Weights of a small contrastive image-text model.
Training: 10600 steps, batches of 256.
Rows from block 4 of the image encoder of a small contrastive image-text model, named by matrix and row number. Rows with one number belong to one neuron. Each number is 500 + 25 x the weight over its row's rms, rounded and kept within 0 to 999. All counts start at 0. Numbers have three digits each. After the name is the row's rms in percent of the matrix's.
Before each neuron's rows are labels from the 100 images, of 14848, where the neuron reaches its highest value: "strongest on" is what is common among them; "patch colour" is the nearest of a few named colours to the mean colour under the peak. Only what is clearly more common there than usual is listed. The data: small charts drawn from random numbers. In brackets: how many of the 100.
# fc1: MLP up (encoder.blocks.4.mlp.fc1.weight, 480x160), inputs 0-79
# fc2: MLP down (encoder.blocks.4.mlp.fc2.weight, 160x480, transposed), outputs 0-79

strongest on: pie chart (42); radar chart (31)
patch colour: grey (33)
fc1.274 067:514477505496490463499496456520545522547479451508500510465513477537452523527532506477569454529502507482486505514514525537573530516489462443534496518480507508516495508495477516499517470490513475484539476501485520501486510434496474510531496451
fc2.274 071:500482532542491530492460557495508537511523502475555470472499529485504486454489456466519502504519481489493512475480531484486540501518481505513517515503447455505473438538533502496502503527518505507496529492503526494515510523504523489478512497

strongest on: bar chart (49); stacked bars (44); items: eight (31); trend: flat (29)
patch colour: grey (51)
fc1.261 092:442537484476505495461489523494447485495492508504495490505508503447505484486467503532503481561518527498497503486512523525501529491523520494535511483516515528519486472490489521487526512471494523529526460525526505504502460533498517465554530462
fc2.261 105:525475504543449475479476524499493503481498507518498515517496475536466471530539504497528507481473485510536505475500488502501492483497499514523493455462486455500466508521476517493496462533544504491489536506502452495532505513519560497485472502

strongest on: pie chart (29)
patch colour: grey (50)
fc1.310 110:510477544497487496519503470497479487507521547490486502508513498498478458478497535494506549473484515416511487495470452459492504489464489502476492489508516499521493515486521518533512495491561504468488516501495449516492531445460489518512499524
fc2.310 109:499489505534526505475482546513499507525498472535504495476478508515468506534550520482499468483472445503533476509514493532496535486483482528523499509476474487473489484471551511502527516505472528470482507490509507495514488516525513537501500489

strongest on: radar chart (29); ring chart (26)
patch colour: pink (43)
fc1.334 096:468488499514510558490508496477489497443537495440502450462496508483503485492484523478539450532527493471516485506503529499484559529477504467447514494508444482514526500534500531472509490503485539518536508482481521481484506481531540485532534487
fc2.334 094:454550468472515479484495452510508520505511517512505495539525512495497462495504559504489486538498535523499496458517537518480528518461537494527505515545526503528452514495505524526504439535488511515489431491488547473468515437499488501484494511

strongest on: dip in the middle (47); rising (40)
patch colour: pink (50)
fc1.150 065:492515462470498486482483512522468489515513460476490486481511494507506484503493534510522555473468504503498492525504544474480517537490553497477499492484488492486529504487492487480494465547479524456499492525530503530501487514524493476496428517
fc2.150 067:496452490525529499449495489478479468495454504491505530463521500483500497528483512512481491514509464494543494486460506485519545546547517493483530483462521488470481575520491450474494530525526511531484518476453468489489495512518512542498540497

strongest on: horizontal bar chart (34)
patch colour: cyan (36); grey (34)
fc1.53 089:493496496495507486455501482507481493502454513517486501505478463512532523498481513482484503476516483489490526486478527497510550483496526476542489480527469499513517513493517465473503541480442519520522503513452521488482511535491479498501498475
fc2.53 090:504506512491497528526504471498487529520520529499490498499447480508475494487475467510488458502473543510511507489520466484562452511481477559517499556433561497511482522497540521521448471540496514493505468474502521512496511466516514533524498547

strongest on: bar chart (40); stacked bars (29)
patch colour: grey (41)
fc1.38 129:474459469500533497491464535494454446466505505471460467533509446516507503479459517530523530524485528499554483505503480524543532518481459532520491504505507516528501526488501472473513501494471536557497529480499483469494513521531506539504533518
fc2.38 121:496528521513457469474496501492534521452484527472468498484501474514548507490483506522504472506540476496461450541503518491511464495474466508449475498493521473510512516510520503474484504520514524497504514489471506489543486473462556506552475464

strongest on: dip in the middle (45)
patch colour: white (64)
fc1.326 100:466532532497504504496487492488501459547512532550521518485522530509476499469479494524558516510490498495485506489517498488494508483518527459448493508483555503491492520472504452480492485474529502480507513468519521548499529503476523496519454496
fc2.326 092:517492510494467522488510516543504565484483486521533519534478418482492496553475543471497509502524496525479501501515526502476526555513490466505513526493538455496499472516512495462492471496491525494477508457495538491470471463500449529523552500

strongest on: ring chart (41)
patch colour: grey (43)
fc1.21 132:491461500520470524497519520466506535485482515490521490466479522477510515519516469465510480502495497507492545464511516481492498484517499528498516474471467498511541528443495509488506471496490491505507505530529498487512474432502482510522504508
fc2.21 123:455506461519504487511501489546497509522490495442516531541456482456484541481459482514501510530531512506522461558521521472493518538480493465459509490549471535481499487533513535493522480460538501500518473483492513463515477468481507527515535489

strongest on: one colour (80); peak in the middle (51); line chart (47)
patch colour: pink (48)
fc1.440 112:476518488515508517504523489468508514553508463451479472526505454504521464487511535491561483550521484468513503487490471494492527487478515431519533521500481495487499488479489518492504496505525526520557450540497501506564461478523519509474483511
fc2.440 118:477480492504478521466467499520476488470491442479528504508533487503504515504484463536512513517494496484495460478462549447494497507534502462511491470478492519478510533528518503489522485527482544507490577536469514488473495495518514502541536542

strongest on: pie chart (36)
patch colour: grey (29)
fc1.132 068:504527472467545513525485524467530485474498483532496525500468518530565475516487497535484474527518485505505465454494509492513488541525492515537480458496528510451489475550508479494511505507501499498474515539490494481507487489525477461499527498
fc2.132 064:515474531482486483487521474481469492477504493531562487518448522495516498503515490507519507511474516474498500488512517450516531484496543473486502552452474520472504531510480487481508541478529526503540506476524465498513450513488508556505509489

strongest on: flat (64); line chart (29); step chart (25)
patch colour: white (67)
fc1.125 069:500524476502474526486527505499487508484489478542495478471500528508493496529471500470532523514533510457468464520505529562457493474513508538512498488486450500537493494522495546512496498492509500487465511514542489490526502546519508492470499495
fc2.125 072:453487532494510521493517465525506505521456508518504468512504475478493479510581517476541517491492501484514503509515503495536528522535496533507514460486455514494490551480480497490501492496539486510530482477524478509528497511458470532519500512

strongest on: pie chart (27); ring chart (26)
patch colour: grey (57)
fc1.79 059:530501515529517455470514492488524471496527506511525494497430562532531485480449461503453488519509492473458511503490475514517443521462538492485539517516487490475528471469479512484465513515495491472512517546478453514487490538493531480483544514
fc2.79 063:481510503527529498488494510473513515492464516515490500441536462528483516538541483474473495481495509508544499510487526522477503505530478518508506481465494508495482548464517513472533482498503546464504482482499508513493480463578497483522520494

strongest on: stacked bars (52); items: eight (34); bar chart (31); trend: flat (30)
patch colour: grey (55)
fc1.104 143:461461527523523546479477471485486515491532475500476521542476499476488465501513523523501511489490506499486477518473505462477533534514506522509493480544497465497502502514456492505516453502526482503503474497482498477515506511487494482526552498
fc2.104 130:518504518494477484491517528501514516493514499555502480506542492478513461483501507453497517471523484474469536507488465492545465552477474518478473507481485527504472505476497501543449508463470495501479484510493496520533452513551501515522503472

strongest on: rising (32); step chart (26)
patch colour: pink (42)
fc1.476 098:516512500463501469505534486537502514543456466495505487496514495516479559483485547505473523501502510507472521447482484486536516463476484490520513502474504488497502500522488504510473534511479479462488536572502513496451501493466469508474479512
fc2.476 090:498524540497479510491544554510474508480489493505520510474470497515536505468493455481490495478481472472487523529497531514500466498516497529492461484506501518501471498531450470477512475534492521562500490505499489437479533515508497558487524509

strongest on: rising (39)
patch colour: grey (40)
fc1.34 068:516533503447472477478519509523498514478522487506497488551470520510408492482460521540506481510503477539502520522503510522483495520487509481499493536473512474529444488456477533490496516499506491473497504511472510507547463525467535496472497485
fc2.34 059:486497475535516518512495504491522475461500498517467507484501490505513468488520495532495521478479526500547523512456473476514496498480488535508484500472507510484489512492465522447433449496488472515501495510532479488469503469474503491495525518

strongest on: rising (32); dip in the middle (30); area chart (28)
patch colour: pink (55)
fc1.106 105:472487514521506464486497540486484464475515451506479503481514485483477491509482537480470466464477471526524517528467501502536532493500495501468479523465530487540460497543505524466503510482491491507516504526553499514488465487525498541497512540
fc2.106 101:534509479551555564510503495510476516469497487540504445506496512467496498494526442508480471497469509447473488488464500509489533502480532477541487470514513484517509496502499507482446447450471501501503492509491503523494478484545493504480506492

strongest on: radar chart (48)
patch colour: cyan (44)
fc1.56 119:457514470517488486496527490521500521528525481454514506516489509469511469500524497512490463469493553478549533498528498516501494541502519482508524504489504503525472502521515495542504507497543455482502513474544488481501483542505440525516494468
fc2.56 120:513480498509512488470493542533515452535526511485523518512545506476512501492498516497487471484480489530506471490534545483491541474492524489516530475495506486487472496461462530473500456506486491512521520516486479507542475494512451480493481504

strongest on: step chart (47); dip in the middle (37); lollipop chart (35)
patch colour: white (74)
fc1.454 104:540479469514517465499492490516479457539514456511512491482535516489517513523501448487487492490500462507504519505473492498514520526457474550453515492517506507472497472480521488511491521549507531500430484499531497522496517491502524504531474525
fc2.454 105:468538531503499533482481454505455508483474478483535448484506503504534502488473509457501514471508511505493485496509495481509494470466499510509484479482530462498552556517522478503511456494467487511516484493502510496460465478523479491498486489

strongest on: dip in the middle (35)
patch colour: grey (29)
fc1.29 068:479510547514507469528521446514513515508503479509509511520471524523482516484523477482506442492485542484484517493490502488533503505495507436445524478485502506523500493466518527487520440476480500501479481501491512468506487511491502504501512531
fc2.29 071:498504486493534498491491510507541452504475493504489486457519487507510492520508489484462534445497487472503502499472504476501494514462469535498490507547516502460464514543493480489433475508515515496505468497466510511471558520496506489501451536

strongest on: flat (35)
patch colour: grey (34); brown (29)
fc1.147 115:511524483465532514508528502501480492538494532501539476480481482499538508546503484484484490482473462482514522532518507495449490450508540527470462497504487498545498563516552501483509479483514512493465518479517515465502528475543517541515540477
fc2.147 108:506509548494488505479460536506459547462509485473485524510496543458513481492533528474495517477476541522505502509512457506495538525494499536493500486515491477511504428524515488520473463517503493509509452520512519500496480508506526537515505489

strongest on: heat grid (28)
patch colour: grey (49)
fc1.50 118:503555535506495521515502486496549511527505530492461490528466498550501520518518485467531518526504518492482514495517510494494513508528512463480478462511474468458480463498505493510496519508524468512489509454473513491496502432500537526522472537
fc2.50 119:464454493516463512459511450498491520513479522514500474474490488520497482499541494532443550488503515483449518523511486507532488547501516536555503494520514476479497505504489474445486497459482517496518516533480546452530459509488463453492539515

strongest on: dark theme (100); rising (45); step chart (34); kind: lollipop chart (29)
patch colour: brown (61); black (35)
fc1.239 125:524477488451510503451511543471469511536509502537450513477478537533536501502530502519506469504528528524492460456429489491532532509523462477470483489500452522479514512530532461518536529488477466525459503511474519525520495536536509499484485478
fc2.239 116:498486523515501510516525453505503537553518485457508487522470510502493527518502495499491501490538487522515484482508500511472510498463506526516455517462515467510455508522504506484463525491537514486497481456514494485496513512487466567529515492

strongest on: one colour (92); histogram (48); trend: falling (34); area chart (27)
patch colour: pink (38); grey (30)
fc1.437 119:511513499486513516519465515456543489492488500492519466513481512553496502516488482470492499525539495526489464509531543484495501531469473503493462505471488504496470511516491532468478543520493496462531521491516497537542442514489507461518512505
fc2.437 120:467524496524480470508509472536489456482502499531505572465468534548532519513499513536502505509485520487514474497499523450513502456507506526519492482506535512467470522514468462513540459469500518514471497487521481513472546499538527521472539491

strongest on: flat (35)
patch colour: grey (29)
fc1.135 083:507497521487565427500535539460490507538506520541483517534468504462522517474489493527464468515477509459533480504506524476487545464531515529517477525465461481542510502526484499487474457549518485520505539480479517474487507478480493523500485482
fc2.135 082:463524510468475534516520491487475527501490501480508500493500444466475434497504516475532522518459498476494519549494490516500483492495448503523481496512472449547467514488488486481500478523475511510540470496560503537517456527508557546498514498

strongest on: flat (35); falling (33)
patch colour: pink (40)
fc1.295 105:531493504529488499475516484508460511543477532516565488499526498488509497528510432498485477485501556476493499546496523496494496494507507540522510474514477470523538527468480470519482479488533506506489524462617515496474481549489499515512478497
fc2.295 112:515538542480547485503494518434487519521537540476523498473476517499504480510525488530489488478481500520499505483475490475484488513521520483506511496496503481483508497504508485515572478524495478495504463477473513495498522553448502531502487498

strongest on: pie chart (37)
patch colour: grey (34)
fc1.279 102:525502512501511520503484516488487487490557471489538464471472462485474487493494515462487457515523487493500508541541486536498489511517487453563439513492528500556485498506541499506472550530511539483491492526505516474510457464468506501514473451
fc2.279 112:487507497468493507491480512461496503547482503528512544483497522527482540495529508511494567477478535521506509475473533504512505509489549478527558520489471511488490436510486512530545503475479492554543504506503471491484541513529483492530490499

strongest on: bar chart (31); items: seven (31)
patch colour: grey (51)
fc1.321 107:476477480456505505485516502537503509502479489517453490515548522497499524487505488522507507492490525512484499492480472511488461480493478505507499487519494509504526449479525525501464511504519519432525501490535553512520498525469486546480500516
fc2.321 106:513505498522491523478523516500503496498524537507524508522470522525513493482509475507513469522534488485515524500481538496432586498436461470563516475471486475463540494501504484505498507500478484462475506484518484535496517486469503495495500485

strongest on: heat grid (44)
patch colour: grey (45)
fc1.102 143:512483473517503517520503534455453467486518514543449546491518495492542545496473491505486505499499466538496515483525520473492521521505512503492445503532487493507517564478503536538470478483532509554524437522519485483487486483447494546524517539
fc2.102 148:497502482511530513534475523458501486474553476476494476509487521512467532491466502463464469534495472527509501557515526515532505507508459542463478447501517513511524492459520495566484473481535512485500509514500493529485521471484468506478509512

strongest on: histogram (25)
patch colour: pink (39)
fc1.174 070:455465479495488493445514501463489444494504484514474503547478529473501517520497511480504527504554518494482461502480546517519462515529496483511515556489501458519474509525471522487486523501505516503496540490534505507505470460480484468499505517
fc2.174 063:493549530480507492503500492478518497517503487483503524480479464492511461460515533506517462474505525491533469491461455457502544457484471471517474504474497542485508527466487541532543497495499494473540467484470498521480506512538495505509496493

strongest on: stacked bars (29)
patch colour: grey (55)
fc1.142 069:504513501475499470489539491491533468508484492510516514497540525502495503530484512460481445510518514474514510490482501475472462480504515507467500486470487498480496521534506522482528503471510503503529532483508525470527501477553517534470535521
fc2.142 064:555478518505480472476502491515551524485530523511466537505463518502468475503483546500424496491532523502516531518488507483473492554497521498508514517494487484454492484540511505464477459516460566495497546474505531546497495511533499467525495511

strongest on: histogram (27); pie chart (26)
patch colour: grey (42)
fc1.122 090:514486475479486469490503527509489447511487470526484510519515568533510485480488508460480476522523465535490465495484540498546462526522502495494546498510492492523479463488505488539465518496521485503479496462502500507536439462495462529532512514
fc2.122 075:512468491515555485501504502517482485493488514492518457496457510477486442482556512516489500476474527467526513474490468488487516492477462514475497521469498505499508499473471468505504502550511480505511518487488490520493495486502539539506505548

strongest on: dark theme (91); stacked bars (43); trend: rising (37); bar chart (33)
patch colour: brown (39)
fc1.301 112:485499513538468495459483509518527490507489524475504477508478500493516496525516514463455530476531526540504501468508495494499477507510521506535539545517504505465486458520486503513539469461494445520498561492495472481536510499491514500516480491
fc2.301 106:472544515499508491484508500460501457529489472574474532513528483499514499441503519517495503516496566512488492494534482516520506542449478495515482494485514547488501498478482519467487469503483539499495501513509554520515477490466534476484511488

strongest on: bar chart (52); stacked bars (31)
patch colour: pink (42)
fc1.78 127:501546493489491511509473515461527470498465517475520488463470451491557467507540469493525510493490500521537497535482511541487476525473519486423545444502486512500483520485487508476494545519484514508500494537521499498476495498505494489514501502
fc2.78 129:500506534465477529487518523468526498500483494469454521511542476504501476493474524518501545470521503479504524459494483575500475459532528478530529536531493553493505502465509521518506495506453519492500528505506510522514467556462504514495510486

strongest on: step chart (36); radar chart (26)
patch colour: white (68)
fc1.214 084:489510492531532472485470508512483558499461467528474514491463541498475507487468512531458486505515478494535502463487487533532513477491502541466491504504512544487487495486516517506499550476505461545528519512536500506478452498498496500471476524
fc2.214 083:475521504491509499468507471520510528473503498536490483493493478490524480473529482488440506472512578418509535473499516462498492481509486518516503526507488465503527516495465535490519527475502549488486460502477531457504509487530506479489486509

strongest on: bar chart (28); stacked bars (26)
patch colour: grey (50)
fc1.351 046:553537456506520501494486465475482422481537507529512526460530499451447478547507507515490512527505521456492525471493451457544489515495528518527497506496499511505508498513459471490498529511469496507503492480517498507470488543503544522506479431
fc2.351 048:521505464544490501517542549503547498504515522467542501512521512486451515487498554511545481476516504486482477451523517473501470450488446493532510520497523477526519545479490478518518481496504508506475493457530484462511472502494511524479478532

strongest on: pie chart (32)
patch colour: white (68)
fc1.129 103:474458498515477522531480494439496521489532498483529529551505486537524460492473498482498458502526479479490508525480486509489531503521497474501464542514481496516502492536479504458528519486497495510482492468536515536432545508476506547491505489
fc2.129 103:485477521479533488492484517551498504497463479538444505473483537517493518459517481526507498548545506510501506520483491496523497517530520446469554492505508506474501497442508518537461509552481536504530483464471515494502450495521507498463534537

strongest on: pie chart (28)
patch colour: grey (34)
fc1.82 111:506518489490508534488463512503493508514554505515526527493447529558462481473521517492575506519502538522495512500443499474444494441535518526549498503545486494506488473488465489493477484481519501542500472509521518458506497508502502487475448485
fc2.82 111:488506509492502483469523518493512478518510496512486466525516457478496529478456536533510521510520513486498543552491496514539534502487522526499544582474478532477480515518536484488536528472457471494518516521477497462540505509500490508549514486

strongest on: one colour (90); radar chart (78)
patch colour: purple (36)
fc1.0 114:507486523501467465507481496511502543503527479466461512494478507489511494508491467477511510535475519465494517492471513477536548520539495473517470509482483477505517505481524506495519525567475492566498482494495527500486517483490507478507492504
fc2.0 116:495509515550544518488530509516530499505516491533564512487474475476492477488514503512517505507524505482515506505509520496516518460485442486450466480498479473525539486508532500514501483464527501464435502523501518514483561472528507544487506511

strongest on: rising (67); line chart (33)
patch colour: pink (45)
fc1.368 113:512517485499484449518497516547478514503497522511480527497495531519499506543527475491512560544505492453471520536483502504494495497476489524549471497483489511494532518484499496434472468557528492471544487507505517482485459492465491524512494497
fc2.368 113:518480539514525500478516488484521509527502510484498499484509491512482546504585465545514448469453454506509530494490500522523494472508500467519515471488478490550479495504455467504494494490499459518461491541549481524526513493497480483511494461

strongest on: bar chart (55); stacked bars (45); items: seven (37); items: eight (35)
patch colour: pink (45); grey (36)
fc1.395 156:545461564474524488480516492501514487483483526484500499503547486498538499493476535497515508482508480505506472519525525495489478515539492480490476517480479484563566514475521470503501537532448508462511485468477506485493471507536494518522480549
fc2.395 169:501527524505487498488495516449535499475469508515487494492494509495484518492463532504478523481510528517479488494503452512487444496481533510453513466458491508494452490498526496533525496539514540493489475526488529488499493503476515516491495493

strongest on: one colour (83); dip in the middle (47); step chart (44)
patch colour: pink (58)
fc1.333 104:517543510487535506520492479558512492491498468518503483495485468533466493533490521499539513475517469488482489447511521463485497498478479438517520499514531491522470498518538526518503535499560510480514465519496464494496471497499496494485447479
fc2.333 093:530504477520488532513516463456533497483507489508491501470513471429471493460510487507486506460534454462491546474482468473486523517523464505557528449519511509512504516487482496441516523520502497524492499474492498486515457486497485499495512512

strongest on: step chart (27)
patch colour: pink (40)
fc1.91 092:500504524507516478497517542504450522489506524498480501527538533501504489453500478461483496484465512486524493521497484456489480472520488490531510524495545521463499469491505465482491546539510473519489497507521502517528482470500470493452478528
fc2.91 088:525494518473513524513509527435482503503466505516543498489472504534519458498507490508499498542510512500530483533491507458498549481537475483499496456442489470493504500502517488476515542498462550542472538511467480473501524460476497474535521497

strongest on: step chart (36)
patch colour: pink (51)
fc1.296 085:499482510505483478457505518488466554523481534469507442499481512495511476502532504493496522522482557494523494529517506489489505468521515528537492457512499456478484496562494514508495543518490509536541499521479513516490451511446456517501472457
fc2.296 084:497494491474527518491549567494518490478482512510567549500475488513500508499531497459529513466513525463473540475508447504459472492493500548474510527475494511522482481494485515497537500494518504502494534491485481472490515494519473507515512488

strongest on: flat (32); stacked bars (27)
patch colour: pink (44); grey (32)
fc1.197 114:472517495530504523517506564482486494473538489500484480456490502540518558478535498488456517536497503473501471482546497483435517472537511543476494531516487518511531496509482535482497495525492522484480494528525473440507505507503473518490458566
fc2.197 108:520478526540494450492478485487485465520439495464497528531506519472525511466420509507497529502485487514514515497500492534574556506492510486479531487506518497511454447504492483515525517484485496531504486539518485489510425496514505531485500481

strongest on: heat grid (34)
patch colour: grey (48)
fc1.331 116:468493466473486552509504462516489512462490513442503448509511498513518522535480487547547466521431523506483515515487503529543477515506496522541496493550501515522530494484521542535458511508514521503473480488511493472488524525463502520487491475
fc2.331 119:505484474474481507483459557536509509504517489501480512463537537494504492491451506494499493446467505496505463473509539477471501494502503457493497509480480528518488518455521502433555485544516473487527542509457526471513530486475446474505468480

strongest on: radar chart (25)
patch colour: purple (38)
fc1.448 103:492509567489496470513522497500500523499478488493453544494518522481529467553482509486518475473489506490518552465510497495467471524543476521507520518476481499505483538474493475483511502500500456462498499472509514548434515494490499520516462521
fc2.448 115:494468519536490507443526493495492500476507558480517477487522466513488544493526498486460473504483482473503500500489531522472526494498480535524515519493488522510518492487534469511487496468537548555532539510492446505457491530504503503539523516

strongest on: ring chart (43); pie chart (35)
patch colour: grey (46)
fc1.449 075:483516458525513513492521485530500529495514498493490497497512466459513485509511457501478482548492509521496526505528503539533522499506474518497477528515463495489513470471511532495480449489476468534525469469497516470500499498537439539487542477
fc2.449 070:453428492499507489485502535474539503478500486498534443473488467504474532484526522468497526521459505530488474500465520482493472523487537486512514508496524514528522487542503525528503454490544479478517485549480533525501489473492534454532507486

strongest on: heat grid (40)
patch colour: grey (47)
fc1.348 072:484472553523461486481501534473531491490499496484470495517529533477486476466529486543547540485498498506478504525510529469475481480524493468545429455507510543499485497474493468532553520514508497473518494508502546486493512500499532515451497469
fc2.348 067:503474497492446494470475454523518539516524550541525512477522518522465468533517507502461476520489529466500505474463479512507504535538479500474508499501478477557507514568479468520477467527509528507462500488480500464503513514496510517517491490

strongest on: radar chart (26)
patch colour: grey (33)
fc1.322 108:482499504505524500530519448482485521489456499501495509502538514489536538542518476509506471461493513521466508532447472527510522467514488483483538523508491531496487481531486520567518557476485521452460497498514467508557505521478493458462436486
fc2.322 109:512504497505513500482508507489519533524472499489473506524474528504457480493474482505574510456507500460510462517543510497478527458500485550530523478477506521498482517486464497482499497513469537486480510523463486496470508455496517492493497522

strongest on: heat grid (88)
patch colour: grey (78)
fc1.191 119:462481530476535506517506512518500513529515517483506512510476515505486524454525487521448477566515470505460454481522500480479519493462452501521498486526522535505541515512505514506517462504521488500490535514470486522476482524492486513502560521
fc2.191 121:494470483489474513545510482539516503541528506510510519523510514485477463493515512484546531467495478503517531486507508529499460477508522503470510464495497467487472469539511483502492506496523487466518477561552429477534491480487491486480472491

strongest on: heat grid (39)
patch colour: grey (53)
fc1.307 112:525513533503510493516480504502509466511536481481507519531494485545492500527522518500501477535483490529484501496495460480503509435509483490516496513492535485464545492492487513545508512533483506505496470514504477532477495527448467467518534481
fc2.307 111:465528459508464516520519488499520482506506524495485511540479497479471505507531509482469492460529476495526541457509514469497507530496479513486494527517510468572506549497484494428492522466525516471469489503463526528517489497472536479504527482

strongest on: horizontal bar chart (73)
patch colour: pink (47); grey (30)
fc1.120 112:499500497494472527522455494468483500482521472507483507516512522471520496497514499472504523509549466496525499447470539488515542491500468526462525510516527499528535524485529508505464534501480512571547469459456477532539524489492461488502531479
fc2.120 117:538495455483506489488495493535549528517474499513516511483438479484550505517502494486540491465509538544509482506532507465466495481483533538481533491524486466530468500501463534497505478537502507501481456512508515504484502469530525515507468544

strongest on: bar chart (34); stacked bars (31)
patch colour: pink (41)
fc1.258 094:508527537498495511484469479482489522504494483541479514491454501503483497477459514509510507485533516447439481489493479487521490501468505452489531498483504525516511513472500482556553472493506539495510507489526545523539513513520479491515502431
fc2.258 099:531466476495559516486491519481547508519538531460512508522514457506523485492516489446498510502513482483524508505513496514479512504501449483495475526532476457467480494521505499526522519497509498477450500473513504517516492494448549501495487520

strongest on: heat grid (59)
patch colour: grey (65)
fc1.69 102:495520472492505516539454487501510546510509545484505500503500479501491498543536493472529456502510502508515525512487525476479494537497499548499512508469523510525502511450568455508459482483523536496500490505508508454540497496511493488506492523
fc2.69 107:509498527479478520482516506508537479504513459485522511510504505513468448490456526474514480558519513505470455510479515477521509544485524462481452495487545514532495488557539536529511504508486485507469555492486514520500465516422485477493504483

strongest on: step chart (37); dip in the middle (32)
patch colour: pink (41)
fc1.374 116:511502483516484490511516511513498510494483523510521491450520529513480471553471558502484527501470499515549516545553462494490503527476524510528490496524540502496486479467478516501541500525522505545498492508497480520516499485486496457492461523
fc2.374 133:460538518523513518541496475502495516455472490544530452520505479460519518492465478517503490495510510531491508526473516492510477489489504514471520498495513524529467539512487489524515506505481490479500535504544516502465462500453501496474464497